config = dict(
    horizontal_flip=True,
    translate=0.06,
    arch='vit',
    expert_mlp_ratio=0.5,
    shared_expert=False,
    layers=8,
    projector_hidden_layers=1,
    eps=1e-08,
)
Rows from block 3 of a small self-supervised image encoder, named by matrix and row number. Rows with one number within an expert belong to one neuron, the router's apart. Each number is 500 + 50 x the weight over its row's rms, rounded and kept within 0 to 999. All counts start at 0. Numbers have three digits each.
Before each expert's rows are labels from the 100 images, of 14848, where the router gives the expert most weight on average: "responds to" is what is common among them. Only what is clearly more common there than usual is listed. The data: single toy objects rendered from many sides on busy backdrops. In brackets: how many of the 100, against the usual share in percent.
# router: slot weights (model.blocks.3.mlp.router.weight, 16x160), inputs 0-159
# up: expert up (model.blocks.3.mlp.up, 16x80x160), inputs 0-159
# down: expert down (model.blocks.3.mlp.down, 16x160x80, transposed), outputs 0-159

# expert 14
responds to: level (60 vs 33.8)
router.14:528606525482634503439533396539498497498462493430493483500542487476523425490467481479462533474480579409350482504563503529430546614505659488548479492552516500539495551502538437541590572520470522451387587447504593502568492479560549491385461594432446460470508446499542454520467585481522497533413502463479433452432484525488530478507587410545516486403549480467497451454532477519444477518502514489592469494472502438422515558414476531511523495503527437522473439492530512465491482546486526
up.7:540386536473477526622470464357568449497526543491400554499504479517522487519529538482526465486534516551534539581463457504559546473601461503496560523523412499550526467558504595511500483475602418519502536491320475531501457545499509538548544422495497523511535500500433597479524455547452516575484529574512478498454485512432434400464410522489491523456515581566598501501524403561454544521499479473439494385468497517584412440535545515542523524557518501530591563583480482517446531501501481
down.7:443444486523599464538506470448465417482547505460531476491504441510475446551467502511546462445490589426406538515496475535467528631565514396747533524462498504541444516473406508462634436497492481439486516528458562461503563505575467549428564464516464510491469491501466513528516489510403538485447490540515477519429533515506501480506502431523478485389478465461508501481540499573476469495596505418521649567472500511569447572455489537498533546556584493467534482516516510578531519501446498

# expert 5
responds to: from above (79 vs 33)
router.5:545517521476519548533508580445568554509462443487463508500502481506535506542470511508516520536545549539535499453507501506630528548531462466643491511534468500575635529590522537588499590500456483444558503555447448477501468500498428502407500418601501478478524444500433560491561484559492497505571522457466445511448542531502513472579462566463470501446570508463486442411385535511496584471502553558388465589445503479557454522533501569538532505542441477582589420574559426549414536455581569
up.12:513531526484535493566514471598498493493473529561547509499441488498498557450486518496495482524550421491399497521468531516431529484473612504444486534451516505348439462420521450439520464459532567520459586511507545561488513525521506546543459634438494479433546481499574545541456514474551499530382494434417416476528470508454475552481495446574533522525527485534478477557581448541449469529494446436613491400504502451426468519355484499510453519417533439541379609546469516523599430470467455
down.12:455520574495500614510408476640535577499531572548538532496507549504519533507498555467456518600529501546523524468473492548467541491508626506490476571520493503440501516519545419418387441492473499456484483536567504492446485491568493488506573637505478587471565492501497564553577521552549553630487536516463450442404447541612539573509482511521441582499472461499448480465440527538413522464446474469500522493552494482541477585461490520513422496460546504372538580520487477496614435517507450

# expert 15
responds to: sofa (32 vs 3.5)
router.15:494553476447529524477470555553474564503456496551490450500473484481469522554458501536534484484548608465572564428460530482565526518490587496428528495476519500432502461551349440397476425493462590615488502531464525488523488538528556406463477394450426484445563491502442492465578486532536491534519452428485491499555506525445537537519578402476505548476533519494450486465481504424499495421498502523417457495382500582460442650614478492532434514473456441508629518493567513565555431532452499
up.12:545398519483427518517518460443489477498535459377446420500475517680554527476543475469444532566454400667522486524571525502528549448550477478452502464504492502542390460475527565487424522470497523496443408448529580559496502539456498492553532498617565559630517447501473475495452511528515489545411553467536589478460536514485503562570453478521433541527498455523480531520410537509496561570497554547509482516619499517374523514490492556526460499502454496490424448489497493468449566488506521
down.12:434462526531416471518599522438513577481601477430528593503500563496507501477490517466471434585455503633420467585440510499383461513519444494498545473547511483573457408479405605369464464457526459467502475497477494521477527506525483516498545451431554520529510513500508474499422502505448495480510462529563565529434436519481431501471390549475492525541472510426449515477542415553514584534536516340445489632495510481497469496534554595495528496503508552527451430557445432469421537474537491

# expert 9
responds to: white (35 vs 8.4)
router.9:522473483431532517516461483482542516496502486539588442501444502520527555552410496473533542471554507534448505477533446570542600488561538482572392501487433501554595573629487545585599557516458533435494525574462463484535476464483459515425520466528532494512505418496470529415552517543451500546517518450493396456404555463434521446546480541533598516555575573487541411438402564566493493437503548456489599479591498552548432457477479460508487505574529496586513541537522540571417460580451429
up.12:568501552527461486556494504544469540481400486556455480501464454444562614445578526486422487539443490602498574519437520487542554535450473468520608500510549500457424415428490522480455445474566480515485467419414544575541503586486502493621419519580450449360493505501489510517483475495559486533474547477499630437492498508396559516455426487558465528446518485502540549581565448523445535508497445543473535416500499436440479577519536518488510539416473464508510492426541452501547606403535518
down.12:546457559476382510631488450383512550503555549567458544502504481510482505536446500462464484529481431604574509503482512536560484497551593530486502587536490516597542444457547590553511530529489442446450419527496546521403430494508619585521599474472495624535393465502520603523515525481506500516395490510441472538550434501516553564510375582501427521450479526465459493496495524444488460503500477526490465409511472589453503512478474460522511529481495391396502471459470505502493543443462522

# expert 8
responds to: black (26 vs 8)
router.8:476499467550459574463446441510478617501456510498487424500527469519479453420501515542465451479455542495591535436445546465537523491475431477463515513502440500442562414560520501532490464543565554530551470574477466475596487578453477465525479444422448486555575572499481513525365483465488477635582470457400437476528544491463507538419480482458493531516470523486485465502596414529345474454499440460415525476391500383498518518556427450554466517489477416492579471492483498391516478513432505
up.12:557475491493522540469484536464542456488425451541444563499463477367521470475461513471484512518533577500467470581478511519475540523433587479521508570574597500609522560467443526459548574497509514450482477461523577491555558467443525465432426625545509391514484485509445486425548500417583526493462517405597559516487520459401469483519551564531511500478616506542457542551511532507509468532504519527564685505578498561431571524485445534564453508452583511483391437489517484526465460502522521
down.12:500479538510516514506498574513468471507545476503500498500510522498528533506472566594507521559501541476530504471550440516478480468479448557439471603593497499445522529429596469516517547536482537452494435577584543514465463491403510498362592546538558521589517460500554434483462442441544547505508390484471471563538431493485633543506557408513487482414458443575394505571562476518577391400468592454539566542459500550530590415473421487506454432450550514480427486475504446447477468554533470